config.yaml
train_examples: 97500
norm_position: "res_post"
parallel_block: false
loss: "cross_entropy"
beta2: 0.95
lr: 0.0026
grad_clip: 3.0
l1_shrink: 0.01
steps: 16200
lr_schedule: "wsd_sqrt"
Rows from block 4, named by matrix and row number. Rows with one number belong to one neuron. Each number is 500 + 25 x the weight over its row's rms, rounded and kept within 0 to 999. All counts start at 0. Numbers have three digits each. After the name is the row's rms in percent of the matrix's.
# fc1: MLP up (model.blocks.4.mlp.fc1.weight, 768x384), inputs 0-47
# fc2: MLP down (model.blocks.4.mlp.fc2.weight, 384x768, transposed), outputs 0-47
fc1.136 100:473504503490500502526478520505496466500494489501563524520493523462493499500563531504504503509553506511500492500507497482530487505462505499497497
fc2.136 093:473494525489520505524503513498500529533509499542488436562521495507500485500492500501503509517487505535495497515494491514475482509521504498513500
fc1.137 103:499495508488496437516533498507402578498485495502497506519479496468502473511499490517474516508499532508507523488497491500509499510538500509478487
fc2.137 107:492494492407499500498497484500501484498488486492500507523538502421485503498505523470485500500504505507476502488483423516501499488514524502520464
fc1.138 106:512500523500495473523515442498507498503500512499484500505500504507496487498504492501494514435515508508501502487500519460459474504516442509506503
fc2.138 129:506453536489510444570491500500531429503499500501488577520511500532499473500548505499496543494478494437493482530500506498498462495497499491486521
fc1.139 104:522540502521503417497503509435550501500482489511519414496502514442505522484498497501500460529497478507488517498494496500545523493562563505486514
fc2.139 103:500494492499535500552496505476484510501500518534497496501499471513499504495497504399498501500504517491519503514511496529499544536507547538481463
fc1.140 089:572485524496479501499506441533502501518492524482496565543484501548475525526520525493535523628489498494495505496557485517523472517514513523523502
fc2.140 091:461498499506497491596483505500535499486510480529444510504550484502500481509534483500470508464494474500498500522500500498498507535500508500502444
fc1.141 091:527491495511501502490504523493463467523497487579573494497499555500527495452493511494502497464497484498499485526502506488500499535544454482532527
fc2.141 097:499455489484520472451498491546501499499493503479497464500530538534507492514501497497514486502506498484495499502519500505517500526562479518538510
fc1.142 101:500443497526493505501459501501527424520514500500490518513502490472512498535507485578498414501507488498497506518505502500490518501499485548472499
fc2.142 103:497498494502476499506501500477503490522490536504494534494498500535551482491513540519503476492472502500479510497518500499505471499472499515545516
fc1.143 106:500502499499449522503500493602487562553482546496500523500493433538508529490490479493522479551540489500505517527494496538467497507511486487502514
fc2.143 099:499502451514501539493477499509503508512491477501492457500499529457494493552499521502504490474499451505479482504505512504522490499591579485444500
fc1.144 093:530498505502497495509494520528496497498496497526500495500445487506551498521492503495491522492507510540474504499497476512519443499483525502471502
fc2.144 108:508482492488500515510528500495502505500515500542481493481458507501499543526498506491431497493505499522475501517566493463510473498495620491481495
fc1.145 098:501503514501486499529511505483506476501484499496495473455538487544502514476497474567479441488516524515506497515543501500495483423495494478498505
fc2.145 107:518500458469495455503531495493500465500519482517501493501526501526477520501517499488486474507485504519508528520518501506514497505501508505499503
fc1.146 099:506504511509501543462496500505502447499470495501487477491515507486500484512549492500509494511517515505456509505521506507476519501507479503486493
fc2.146 103:495500503500497521488569454496504504492500504493527494501474543482491547525506523478500474504480520501515477526480476500484498508445503504525496
fc1.147 097:487475499511495500495520500461525498501502513541491470498488500521393541498469486506560480510494551495553460500495497499493503501504503494519594
fc2.147 092:497500497435539514501489502502443465494536506482498542483491541501500493497497494530506474511526475457466498483477509485501498546509451503477523
fc1.148 098:485510538520401530484527522510502488494500491498503510535548498515504500502492505585524501501510538499505501507500472519496494440473532525469497
fc2.148 094:519498500501502504500450477485521488424533499502498513501502508518506515500495523491487522502484493508597496507480500498480482500438500498496496
fc1.149 091:501512538467505480513513505513487521476500492499484507491512531467506491472483445514499495497548500500492494525474502488473497463503505514523486
fc2.149 091:500462388509524500497541505517429506501484497504421536483491461541505469470501548475499502505500460488472503502483473491523536499557502490477516
fc1.150 103:465504500492514503510506518506476506507515476500502498529508506504503485509519501500494496462492505510521535497501386499462520515514499463469496
fc2.150 102:499507503522500495537482495448512459500500511509502492414503500487452455512499503499497520537500495486492489498477563499500559521404476481499553
fc1.151 093:490446532513500510522500494507502499575468500522513553501497523595509506478484510500495492490475494501498511532498474500502544497491496500507507
fc2.151 090:501505490503501500502507528502511465502485484503508505503500484499510485502477489511501507478475480497556532521501465502500507504495495470472501
fc1.152 100:488500500497462500500493484526500480501505528504472497436500507507507498499510514508501496503504502499527488503460496515488515589501540451500528
fc2.152 120:499481444481520511511500500485536466503569495502503587508505498505515500491447501493499500497495501505486483467586518498496539492447480533525460
fc1.153 093:507509548430441504477497483502496524509504490506490420508509512507457504507497497511512484483507499515489498500507513515511493504498494499447487
fc2.153 090:507480505499521501508490498523528498514511502495499500498487499485502495520495503466519542505501472502558503513578500501529499460497513501536482
fc1.154 107:496501496463495524499498498497482499503504527500475501462561492420497462494528435497464527491524499502517473426494513486538542500490474508496486
fc2.154 097:503511519482522497518531501478481491497500464491497521550480506499500519465519498508493488493490516492533504454517500503497491501500509500510515
fc1.155 098:455464489518501489550521496476565500506511474498493497490508505513528501441498538522518511557508501500464543458497483515526511462540438496503487
fc2.155 105:502501496498497500502480500511498514516495501501531546500514441497502481487499537490527487497499522469489491500507518498472485505480529489393495
fc1.156 100:524502541508505509495507498506515474500505456506544502478489495489504512582520499501505502547473499554497511499496485498520490518504441530502500
fc2.156 104:498511497513494497525478515499488502514499492502493502470500496508501448500502498509528472489485493515473509491539499494532497573488492535498504
fc1.157 099:500457581531518527500482452526485521510485518471502501488473504576493499481497499503417511501500497499485502489511499500504487498498503439522492
fc2.157 100:470490448460501494477498497501493540498500468512515500510477538505499537466497512500483530488477521507511512499527500502506497498497496505504502
fc1.158 095:493502532504500470504498492491505498482550406498476486463515490483491499478498499546508412501467498492510500500550507473484495526556499553506439
fc2.158 099:479427503516494494490492541501502498485561494498498499500481546480552478516481529525524513474499437499500497520498506495563496514421501549568500
fc1.159 106:525514483512497537506495441504493499492505496501382505501497536490563500444524479506499452482504498462529535548505512501508514490504478490501505
fc2.159 101:515430520489505506501545492502499491495497502525503464509477483479504510507500453499478498499501494523496511523503504465439521542497548575502498
fc1.160 091:558496625474482500477500505497476488508496493520511462555506507522499530520502512522516504535496536502504500558466533544498525508475498461498543
fc2.160 091:503411504443534498467500514490487501489496504501502474522468488496447498495488478482500493504497500524501512495486464518539500580501526461491500
fc1.161 097:502472488501494503500513544464484518540498504457502572481517499519498475500479497529495535488501534486479482494479488500500512515500486500501500
fc2.161 087:489541476502459523475512496502488510469530523509517465483506500501515486498484511504522472506473502505527513507500499506508509498530501509480500
fc1.162 098:492428500481526450499577492488498507469470475501500483485478482510480519518490488506484455496492505501435454495484481441504470526492465487501538
fc2.162 086:528504492505450541501469493423505491505571464559495501503502499510522480501500501499484480498519499527503496504470494551491501519549462475535500
fc1.163 104:441544502493492532507473446511455502535521488487501502499496503536489489501521500504506509547454515468483497524503500481525501510530519502497558
fc2.163 107:505499491521485541515469559491500506500447451507510497468529509528497503489499516477515512500467455500474533482503501494509504499516500498503515
fc1.164 090:505504497504495511529505529491493470478475504519515479497556540501489518582472499505450487514516505526500514501479524498504515511494506498524487
fc2.164 090:546538508498460492494517509478503502531503486506520504506488498504529482504492561497500490497468496463489509507476499497466526520459454587510503
fc1.165 096:496501502460558506536488492547482494502534515400505452474508502493478433498489497412526478485485499504470501501497440522473516562498523516501502
fc2.165 093:497485502530500538468500465449513462415499538498500540499482501499511495533498533496454516511511507495493498489502514464480488482499482487509568
fc1.166 098:514534485536502502503493500501493512500498487492533500492515531419500540497504488496489497500482505500508475499510533523492504515489508519498502
fc2.166 094:499534503505470484501485500498501509498508478503490482495463558496501518481483446531490504542500563477496525500552508500501510535497444495506490
fc1.167 097:498487511498511496476494488520500522493545499511483468512492517511516499460513497515482493506505477517499493487535509560497537510497502534506501
fc2.167 108:506495497478513504515453450509500516500484501518545561573489488507528487492506501501510513489452495531509481496504500484522500518528502512470500
fc1.168 104:521484434482505471496477505504484507539493468504486505485515491517530516484513500476525487502457491494555575545507486494525539501503486478499508
fc2.168 112:461484500529495511527495498473488467494515528497559583500461502496500498500474508503488518502500515500475529551513474469496492501463544526500494
fc1.169 101:500535518507508497520499543502500504499492563490517476464480502500493541504508522518496493437553529497532502550524499475464501489489556499476509
fc2.169 100:511483499490500510511508532511494540426504574500516500501488514519500545497495504499508465500471498500503507499532494472480503420560512517493507
fc1.170 095:517501519499527428497534490513556481513499466474482499482505506502506486504466499493506494497500480512486505510503481505489501522498505539490495
fc2.170 099:487471483503547507502505512493464500498534500529403534539542500477494550490500525498498502499468546503509516487532518477504537558500499488526504
fc1.171 099:503494519483484500506500499552500501510439449508477497497509505501491479503516505499503506554499439490550456505493466524530493573495505506498541
fc2.171 093:470537491498499555511512487481504510487537469501494500558497504495515527500500533507551501464500546533499545491574501500499529491488526479500502
fc1.172 102:526502515500501494490482496467500504511493499433511541491511524554592519495451494506519494500556499506562506498478526497494454485507512499448589
fc2.172 100:504501487488505497500475501451517557497519537457460505472500440507505477489499501526585475500518504497487495500544583500457490514516500503503557
fc1.173 094:548463499502461564503511506525503487513500499503489492500487499535525501550498514500521516496505508539493487497481521506502494512472406476505502
fc2.173 100:489517494472500521446527509493484488517501470441492515482460530488499524491468498456477497502496515497499518502468449526493512497490525464499500
fc1.174 099:498504489504465503501466518513452509534493507501500483481471500461494484482503508497499541530502476495504528435504486500552505474491521499503538
fc2.174 092:468486483503487506476480513509500494497501495483530506493526471501523507446499400489504517551505590504547517519536504514494528546508431500502535
fc1.175 091:503477496500527497490492497482497461501481505523506493494507499502503436489476508457500500547499467558532499454491458486479498478502493518451501
fc2.175 099:488499434462553497510479492540464536491509497570484540503498500504504503509515516512505489519499505515496509460500498508494522533514492444512486
fc1.176 113:510495474511513500500516511499561455495420471474496545501505548497579503536486456520502486504495505506509465510512498500469503490470462479460515
fc2.176 118:502502411474494492477506455499500526530501502513508490505570498508506509525497496471497503502507530490534546500542475501483499496483463483525511
fc1.177 100:498499536485533518505507473497470508500522517497503527531506502494472508499499497496510511522501522520500456534491496502495493493518502473499497
fc2.177 120:497500500488584519501499503492501493513506501495499515500492506500501498492488505509524513539506497498513499502499543513482501501505500508500456
fc1.178 107:450498481492499497497498493507498494501494505499497497483554503430501488515506491489496527560518478506508512432522458500467535514482494493485536
fc2.178 097:516468496497520484501507482498498535502511502400498479501522514536501468482474500514511496496500529506506475506505500506531516512527484487510463
fc1.179 096:495497513489516501558496501451535500496498505517476573469461501503527589574505500513513502496484493551483523475490505506486483535504492503500478
fc2.179 093:500532477484493498500501496510493476502528501490492452502499477494525471493486520538504502499493488544468521503510464498501490507512499499510492
fc1.180 098:504494496495505498499476493490503512487474511517500501504516521494503498507502481590514542501527461508551486497515544444494480476508568500543508
fc2.180 111:510530523485498496512433560495506566504488497469571500569517505486499509511533506491496526493489489500515488513522500454496514498475499532485480
fc1.181 104:507504500496502536500465487476503509513483493544534498465501526531473556480497510503432503473465501472549506416507493454553497501502467536532523
fc2.181 098:492500500487506449477466501485473496502505506499507499519484486516435449452489499549493488501539512516502503500471502499602499446557503405495479
fc1.182 093:493508484476448500449504527534510521508474546507533503492507501440497514497499498525525500505466470549459496511510492496490432482494512528484490
fc2.182 098:523509501512484508557490506494507509507502504440497483499448497515517466461501472484500498495572500558511499500517624533505565559503545521476490
fc1.183 096:520551429520497500495503466596507502501497503502515433497481519512520528532511502502531575500491507522498512448509499477493500494479409471506496
fc2.183 078:574512468500456500499519483501508502446492506500491501500501513500531447504485499527478500581513514520470504495491493489504503498434495512492494
fc1.184 101:492501500501511504474488518498522502502528557507440492505560508506515501530499554483543512549505499506479510506483461536507497511501479491496500
fc2.184 100:499496468477497498517434479494510519490500511501503491470489518516513502497500476479509498512501538501473492488500477493495490469437462506509445
fc1.185 099:499497497506518523502451481528567500502474506504553558509501452493500506472501521496507488494485524491504499464500544482499551516464511438515507
fc2.185 112:500474516467509556502476491497500474505500525499483489544499523498536486529505515496501521484449524426516458498510488500495465500526506547504484
fc1.186 105:502500503500506501531501521532483498537511492491476495489523537486501500514504519492502500534500494452496471498500499500479499482480500499566589
fc2.186 095:498499505504501519468502469468498494462449491571478504473490502541502500485502531501492499533507452498506557500501499503472467504505491637454505
fc1.187 104:455508518503460484477503485545445488542500483512503505499502499500499503531487494494520490517528461511502496507519484514546479533485487496494476
fc2.187 096:489541500504501476498501453505478479464505459496512514535500501480509512510458510529493496481497496509482511533516497494530559503502533521499515
fc1.188 102:416499511505504499511505503518504506543507504489499508508501490504502440519502488489500498467508495501501501507500500493459502500516502434487503
fc2.188 089:517535506529497483531509476494493446565498498500506480512462499500479502487523500514537549480505498521507471481497499529500465493497539495495498
fc1.189 099:523509502530499500516495468486536485501496487484514503535473526464485579502477367565480496493495519507448565459520539500502500509512495525469523
fc2.189 099:501486535490486499505505505428517503461427503529475498500498518463508517498505549529500505494480502472526490499553496500528497504510513534504475
fc1.190 098:403501497498560529506498497491550498492549500509514500473498503519449544466467458534491497415502503500506495505482506537541516519468482545519474
fc2.190 097:484508485498516507524485494508499526502500492494499500512500496499500513500489501508512504499500505518482511624485540483498513495499430500479489
fc1.191 098:532498458500500530504469490501514509505516483500530492461497516448450519471536494522499496502475499484523522505505549497415500521580488577501521
fc2.191 103:495503505487499479535499497497483495526556479502489476500498568449494501501494501519518493505490527503497511462465515485500456512466503528513518
fc1.192 091:496503512485488462507478501495462512461459441538497461498480488501505515508496439503500491502503519518506500506472496498510504495534501484528497
fc2.192 093:498502527484533531500529501510506507505571502495488496538490493494501505502487541496492497508501500502515510473491505505499538493476506542510490
fc1.193 105:494501511523569489538543504497506498508505495512509486478504496526502493558499498488474498552469501505522515505542516493517448493461490496521487
fc2.193 107:515500510514490511497494490500498499499470485490461512461517525480517527496513512463500490506507530511498487513487484484438498491494499504499463
fc1.194 095:526465492507481522572490527500500504466498523485515519500498600502539524495503446496507499541546521499506518504507509491443521450500462584517505
fc2.194 092:500505505486470549494522497507506509462501481511461499463499537523499504502492528501546528551498532477496485513506491483508473491510513499510498
fc1.195 111:441516513509505518527500502490472500465473508486504506430503490508517463506500523517495477524489522489494501511504499497499493487562579503499492
fc2.195 095:514498496548559494526503509501514517490548472535490500512500536459503500472591586605491502534508486469502504494500511444492497512502524476516506
fc1.196 097:505464501497531498499497521516504485466495525504457502500513497486539517520500474502490480542505492498502500497484497498503510515468498494504548
fc2.196 104:537501484497538496494502501500498474501517502489479534495504494516488562500485499490525505483517456502516479477502500419505509528514494566501504
fc1.197 105:491536535497486519504500459444475502517508501480538508494492496551500502538483498511500526427500503544497450569499502462532520492499511511501499
fc2.197 112:501468506492469442493507552499526491500505500524503497495476502507489490443531515527503500500511470502472501524471519505500499537440549498525495
fc1.198 095:506473506474475503500495510499483490524498488500501500551532510497484490497520474491507509544493498475477511503563478519500500471504553500497503
fc2.198 107:507503477492490510496495500505509528499522465503497496489520506496453447473509508498514445495419483499506559474518522500519528516523500480494479
fc1.199 114:518521451488496492477499498500502499500500482500478523521484504505441513513487498501494531488539499499529503467524490461550501467534592492440519
fc2.199 117:497494501493497535501468507599503470475591498497490550492508495498482497501486532489540492477454619513506507499498492447504489480540504513525499
fc1.200 099:494488502512497529515496492517499490507559498504514467486503512526511558500583515505493452555508515507469545507521500496506526511501505502507494
fc2.200 113:530498486505489478502527488446497494504501525496512544507495500493507502475502506501501500436458491511481498456503499499512480511531504502497522
fc1.201 097:547472481483519499521499500521503498487493490471503496532486498523504526497501509479538489515484533480487503505507466519496477519580500524505551
fc2.201 099:526495487500500463496530500422500506504489503510507479519458502504518516490526534462504514503507500483502480545499500487511495502514518519569504
fc1.202 108:530463500499428502473553488533526489508503552473469510499482535499501500524488498567498465501500515525489496541532508484544599521509532503498528
fc2.202 099:494545478513461454510497501508526452575518501477543474500508516494501571470498500495503502500518498487499505503516465506499501497508557499477473
fc1.203 104:485544505492459497502502499495483475508505486491499523508494518550462592510494490500508477467496550480514473451505466471500560539443495483509488
fc2.203 105:502497503509499509542538388513450499589519497500495509585493527502507503492514516499485529480588500481508520467514509549499516552498470528487493
fc1.204 105:508483549523499496554516451467504504501494509468502505484553501499479506511489435519503476531529472532492510508478495511498509506494514536538470
fc2.204 104:495497478482482501507511497603498467500489499605517484500551506507497480472507521507483471477504504502453472476517455513499487496498408549529504
fc1.205 095:501500515470501511476500513504498500494584501470496505515485539498458498488470477525471508508481481510514541448506493506468498553493428555484504
fc2.205 096:471498500503539479514496496538504500513500509504510498505467492481501504504487514565428515484512489529472497494469503497560466500492500590498458
fc1.206 098:513498493499545492501501501496532475452486477428562500516508523469484505495509506498462504501502525546486500498450504488516489500500509524500499
fc2.206 102:496468522488523500562493502500498500469499454549484512484518515493500530519502502525529606523496503545508482501500484486488492501500497511499497
fc1.207 109:497497560500506517495502499501502497489489497523529493479499497502502493516553503616468506503494444478474475526511499551482509502463501509495499
fc2.207 105:471518508519506487512506481505475515502540513521484503489458499500474499480534453496499536447444499465492501510522457505497500499493537490500517
fc1.208 089:515517500498499474500503482516469484510493469549499486456531478550501466501496445518507504533501503520502486578460472502493501492503478459499577
fc2.208 084:496509500475494520502406502502513503444490502500500508452515490556585497470442491498486510428507555498498498561502471466506502522472540504482481
fc1.209 105:497508501623459497496507459421540456484462493507577500520497510502484472504481500522529503499500471480481491509495505505528498539542496484502504
fc2.209 098:508500475510520492499483534532496500501493503525518538500553516445500501534496502469506501498506488529468504524514492503514501490495526496486499
fc1.210 102:487533478452511511474511492482549444497492486495482569505546540432489487499506522500496537525498511502500486498505500509502502499500504501500495
fc2.210 090:489495523500441508480493503499500500520500499448475502503508530542514510483495517559500501537499495502542501500509506500539496498503501503527502
fc1.211 104:542543500429572488507440495499522505516456551541493530462513529508509471511490517509506510497570490513504472514500498509497534503486501486504514
fc2.211 099:481448488514494493451500548436518497486489513558555497498495514520499491499484500479526546501478466535480502497500465505556497503454495487500500
fc1.212 100:525489501508526499522509494509511500527498501520504448413494527496492506521497501512527496506501500518491510481451501395500499485460496490528500
fc2.212 101:500498481472524547588499494499494492485497463501488596473517535447484493463501503504530497509468474500494502501518503511501516480496494499496493
fc1.213 108:501540551495544542497502490500491510478509548462504499516489484459484494493472498504499541502517522493502503427446496526508566507502529514531489
fc2.213 100:520500468509532459500532555501499496500505503482558462516525458568486492501476494495490513500504491509500508515509500500467510509470503498481500
fc1.214 092:520497503492493460487504497488496501499531482536501505536500511521504504513512487502575481512502501500505509474550508500499495523488500566499477
fc2.214 103:501501491505540480495500503510503491488512505504499500501538513497523496434497541502506440524462471491501521474503417507501499546465491487449475
fc1.215 110:508564475501515514504494500494511487450500493545515503499501501503554466499520473493500517495497518499500504513490487505454533500455535458484505
fc2.215 117:497475501505501514479480583489500496470499496583495501490499465489490508499495507522432534501493513523467474501506480464498505504466550490501510
fc1.216 103:497507497491500571512493506425499498487491490523456499500501483459512506496501495505403517470496517500500488525488495519485491524568471507500574
fc2.216 095:520568504471470542507517538494501491484419501503496548490498503457511499547549495446499508361531500500566503488511476509471501499547553544506513
fc1.217 117:499500497529508461501557500485514501454454565524490477503507498463504503514496485501553482504490497472483573503455476529496516502507484507501508
fc2.217 115:459444519418500512538524642463503500478506524502508499488505498496478517467492488533499486501497500487468499499510507539572515500528523522528491
fc1.218 104:568493478506499498491470499508461458511497514497501472542492479512499522461486540477490504509497502488522493484546488492495512577552538500514495
fc2.218 095:483514507500524525496495507499500503601503504509537504493490478437476474542521477598510502472499507500498459561500502508499560512535481501495489
fc1.219 100:486508492546521504498529502488512494445482494516505482491522510502509558499518507488505475500469519501498560556500472482480513498525499541494498
fc2.219 101:507443470492517499549502468532495525516489503493489571502544499502499496480499516493500536497465500500516498488528501493504500520496500502563551
fc1.220 104:501494536513500522495498456500499501494507498497502518502536520504492515471429503490552495496547440492504507504504504506508513499475483510510514
fc2.220 111:497483478504440499501421501491482519487507515494520500498507500495501500503509501459492542502511487485494486489547482493502526499489488518500501
fc1.221 092:472498510522517479445506483454499536501510485537495574484574512459488499479502492508496513495544496521502474488518468515479571519518492509480517
fc2.221 099:452498494496480503509505490500499509490508520509510500451499486502499471505468529493508493525452500520495487482509536494505489501496483503534501
fc1.222 103:455505525498496535560503525494517533485479483511494537500501502514553452551500491530509460500547502493494498499505489510510517503505448520546487
fc2.222 092:507495503513499501500490497492518465549468506500457505501521482453496498499497505469548485500495502476512502526501477466544494505537482508506461
fc1.223 099:461425543504497518561481499491517498488500474507527487503500500499498505497521489499461502475537560532499499488551505580504459509532492527509498
fc2.223 108:484497578493495520560498492482504505516436519524542498498493537499509500500484495497502512497498501471501510494516504576484454491512556511500559
fc1.224 103:492505483527488474491463486478500497473463515530500473511492486466498498521500476504462483496485484557496485620480497457484595533559494478525508
fc2.224 093:529528496501503535536527472495509501502549509506486495512505498481465572496447476486502499515487507498500489500501460540506522511531519493536514
fc1.225 103:522500550475548483494503502480520519496512484503579491492483479480480499521499503542504498482545500493502535495529483523560465502495490500514499
fc2.225 114:477496541484525498523502510500494498464430501507536520459497497491501487482487482501504528498561518500533499500504494531514502497499557477511525
fc1.226 098:509509498405497517491504503515499498510458521491463514487500504498560498481512511528490480492553467524515505470497522509498499467493499498494530
fc2.226 102:494517495535519510564501504493500519511502499498497524502521503477501513502490502485537514506511501501479506541560498497500503499498496574514502
fc1.227 111:463501528470537499471536504544500501465494492514501495497491543522511483444455502518461534550518470475502489484543480467495502500581511538475562
fc2.227 098:500504508528498500500497551468473520496498526562472494484498473502541499469473420513498499506501497499500546473500506496505483493474520502514517
fc1.228 100:496513495529566503525498418545495498500494500524500523426514504443529514491481480503472493537513510521484504496496475498500505499528502496493504
fc2.228 103:500496508497492500506499500488496501516490455510505514510481517467489497509497546511500495520451513477532499502503541563534476503531563483552498
fc1.229 093:503495501500519494500497502492502482455498482497480498517512496476509482430499478513548497434518535501499498589503502460539506468501499502454500
fc2.229 088:495517499604501499507493491500493488541471498479497472501499492513500558545503502481494587500505558559511488505451500503484456492498499480483511
fc1.230 097:499494498494478503499484472531503524462510500494446463515498524534511494444478500530439524498498509501508502501468499453461480517500487499499528
fc2.230 093:501505503494501500502485496531498495487501482503520506499463506494468512451465500500500490504495513493511484523519499486552517500502485496494496
fc1.231 092:463482499499524500498494500509515504506503473495452505498496546519497489512488519519495502570525498495500500436515491504503508524499472492497494
fc2.231 096:460449497517449505503478475478500504497523512503505502498502519516497435501449526477500503501487479495470502498494461497499488523500501504492503
fc1.232 100:553495532503497508491504494420500509503456492520473501501494481492472497509468502503487486495497482500511501517460539500473549511520443507469511
fc2.232 087:553530491512504512527522484499495497504497492465522505510487444542500485508450501465504487486468506501511503505526509512505498534477643500503471
fc1.233 089:503502537452489503495512488500533516511484513523497450458571479503496470487504436503467504496513497501457530512503458473529506581494505469564511
fc2.233 094:499481491481514497508499500562452546446500551498500499545463431506498492439492521502477497494499496485494498503501499526473526495494501543505505
fc1.234 100:499566499515490535500469512468432500491485490496503473496500489463500497502504502488500507493500502511449518501526513539505500500537503500541507
fc2.234 098:499494503496505501456500500526518523491483524454555520482485527476501541489500498512486547495488504485491493495491493491458485457476511507500518
fc1.235 090:501513499501490502542502503490497497478486554502505498501484522491511530507472493507511449503466513519476511494502542488525497502500508502524488
fc2.235 096:485497493561500500496431460480512501500499501565510466532540486455473501502490497505501460506482499547485449442538505486505518496530529561500464
fc1.236 099:494501499540495487468510528441494446562492444535583468495476527447528452508518471546513511485494504478480513498510436509492528503486477463541478
fc2.236 105:461507464532500499511505518519500553501500523496550466500527493516501500499504502519529542501488494457493524496505499510492535496559505518517499
fc1.237 098:546460491490504573508512476414479461521546521451530503501499500467579491504501500510439499499575482496500513519581498490516543453441501459504500
fc2.237 104:581501499498449506505500457493500503487506500486501500496477501519497512504508557504500501495492500497483520520511482498526481615480504550497503
fc1.238 089:494483510563503498505510459497513500514500540436479477496483514512530493503500495532478533516488513498500499536527509484540497486497480507506505
fc2.238 089:500518501464525438502506513499517506517497501439510438509517499491500496452522493478524496528451500489500499500454494470468498511542488492523500
fc1.239 096:523503501490499501461501497523569502507494516531502502470467502490502511484484502535536529515498509499502500513527506536487465480506505502493526
fc2.239 088:487502502509505513500499529487475476509503480497477476493499498544506464538488497502435461445510500438515498500521465499489516500528462501502499
fc1.240 106:503498496502534500507498492442536520524498505467526482500519538500486496508492489548500501483497498512500489482523503514546480497487500503505473
fc2.240 092:511516488474500520501500502540462504494491497465533474498528472520484504497500490452542464500524502486520511505510523511476538488503499559403506
fc1.241 098:504508499500520489488501512503500495528496490501497500549496460499486489511538504493495525403501560501484499540471500525472505490540463492505517
fc2.241 093:497479501559501507533519506503469480500496498503493493500532500458527434520479502507518556496490498487474489499521496487513575493488489540500500
fc1.242 100:489494473463549475520500499536534525525513496503506488504550503476510553518490498469498463516518500536500502504568500580477491476480485500491496
fc2.242 096:501496521500480483465476478420500503511515493513478508499546514501488491514504501494486500524486514564497496476500500500521503517513455497470479
fc1.243 110:483503500432464508500502505511499504500460491536496524495508506523519532500501512490505521440502501512511530498508497490482515532558509501511503
fc2.243 126:504493444492500519497499492501525503533498500510483519512508501493505502502419505438511501559486499506562557477539506501491479499490462477500494
fc1.244 096:499577470501516500542499468460511451510525490512495515555508547505496487524490545519489460506512499494462487455502481504488495518503476472461495
fc2.244 096:498499497533506491479487519486503509501507495500501495498496499505465500488519496515510563493491444503500463513492502472510504501483452520510503
fc1.245 092:515474433480482524496487478499485495488505495498528525495521507465516502472477503500491496562482505500500499506507508488502515500502499480475501
fc2.245 090:437556505497500535507472457521474500503500537501498497545480499507523516527533552500500503505501500500510481473495493521499461493500472537502520
fc1.246 097:496504500479503499498483505410508540501465503495471502513553490519446497501501501515493494500446491537529430502501545535500561461493498528500488
fc2.246 087:441513450503485487495543499460500504500506488501478471529493467466430580475521510500510500510497492502426484505496489554498521487480491505549498
fc1.247 096:496502501447483555526480439526484505510499498486478482502495529508543549499509500483433473500519476524516485490508502496509495475572494456501514
fc2.247 091:524500502518494495504483494507534507485484484508569503490521521479447500500563494543505456496502539501499488472499502494498500494505482500474441
fc1.248 112:496495601483506493495501501494510519435495477500495527536499498491500505487496512497505505493508568435500529466483511513476496506500473513497471
fc2.248 116:489503500424490499483514507482502491515498457489496542501497492502471501501487489498495483498505500509494549500572491499499499529521500492492499
fc1.249 105:523465495501554500500511484492541483502505500491514491462492536494486501501499501478536498508443468552560532506502500500500494501501476463496491
fc2.249 090:519490533486497480505504503529515500503471508492484551528505509502541487493471502513501452499501581477470500532504495498449508531522493504496520
fc1.250 105:570505508495509528503484533502521472496492488510467499610453479498511495508505445514505496477518499530450515499476478500480497497486467505457506
fc2.250 100:492464511543516500524501506463497505499508499402482449513496498478518497501503432518523540502523495499521500501503497492500509505518561507481504
fc1.251 100:498488499543510511549502438502501499492524511464491485467501501507497506463487442504455447525502501521459508505475498503512497487494494485489511
fc2.251 103:432497502507492490500496499472502516495469498557493526500489486502553511500553509495452502509448506505492511480497498514486464517495499488504493
fc1.252 108:486509508523486528501502500397500500480500512505502497486497498460500488539445500499493451543483496528489499501444537459495563493516516499492480
fc2.252 104:454453501502494501554529546485503545499508500486528563497499501518502485478474508455480493498503502503471491496519542512467500494496522500498500
fc1.253 096:474505490456498532508519528499505504496493477510500535509499494557582499486503504500478507499510512458481447471501503513501500493506501520473508
fc2.253 103:491500507570538584533498456490505519500499425500504500431475489511502495501492506502507500499508491496513494504500497457519452522520486511501520
fc1.254 103:442504483547492499484514466491480492527598518490489505475499500501534497454496440495507516510443494503494474473516493501482554495511541530460497
fc2.254 106:518500499496485511520500484500521478498581506510499490493502508516565500499502578516520496493477506519453459522516525500524481513459500502477512
fc1.255 105:487551522476503504505505513500501456536495509535489500500503473498489496488476499547488542494516455530461517498500453493483495499573586498480453
fc2.255 125:499471495494469508499494501511525500529498501512494500505492501517487500495452503451507493543500501503499512497463506483492498500485500494544481
fc1.256 102:504490511498499484483487486458496496530503456454502498501512505518469507466566481497463496467547501535496531508500499520493482501511397504498507
fc2.256 100:486502538510493523476422499468502499480463518517490504492504510548504552516571516467499500514490471486500467499506495433447494511500473506550513
fc1.257 101:522470490500500499534492495499505425479518502500467509496445536507499509498524455477500482495499501528485497504494554499476534497502438505511504
fc2.257 096:467494513516501530500486513536500511475502506508444500498495499500515493497470534522503437522476515491499515495501490519488497487535504471504513
fc1.258 098:516536521500507486498500504486505501491497502485479505494502491461509463532502505509495392476491515476484521488515502500476503493501518502535517
fc2.258 105:507489497501493503514499499503501526501518628513500493454479523505487500500493504492501501531496516500496510496533498499506494489502503500500493
fc1.259 092:497519500499476493496464503488498478525500595499572430464511497498495498436512499498495554499499492510523499492519500500483473485519493447537485
fc2.259 101:472482555480492502523436509483489502498501547557498502504501485501502576482494488527493534489500503483502499562501439521501491514486514500533472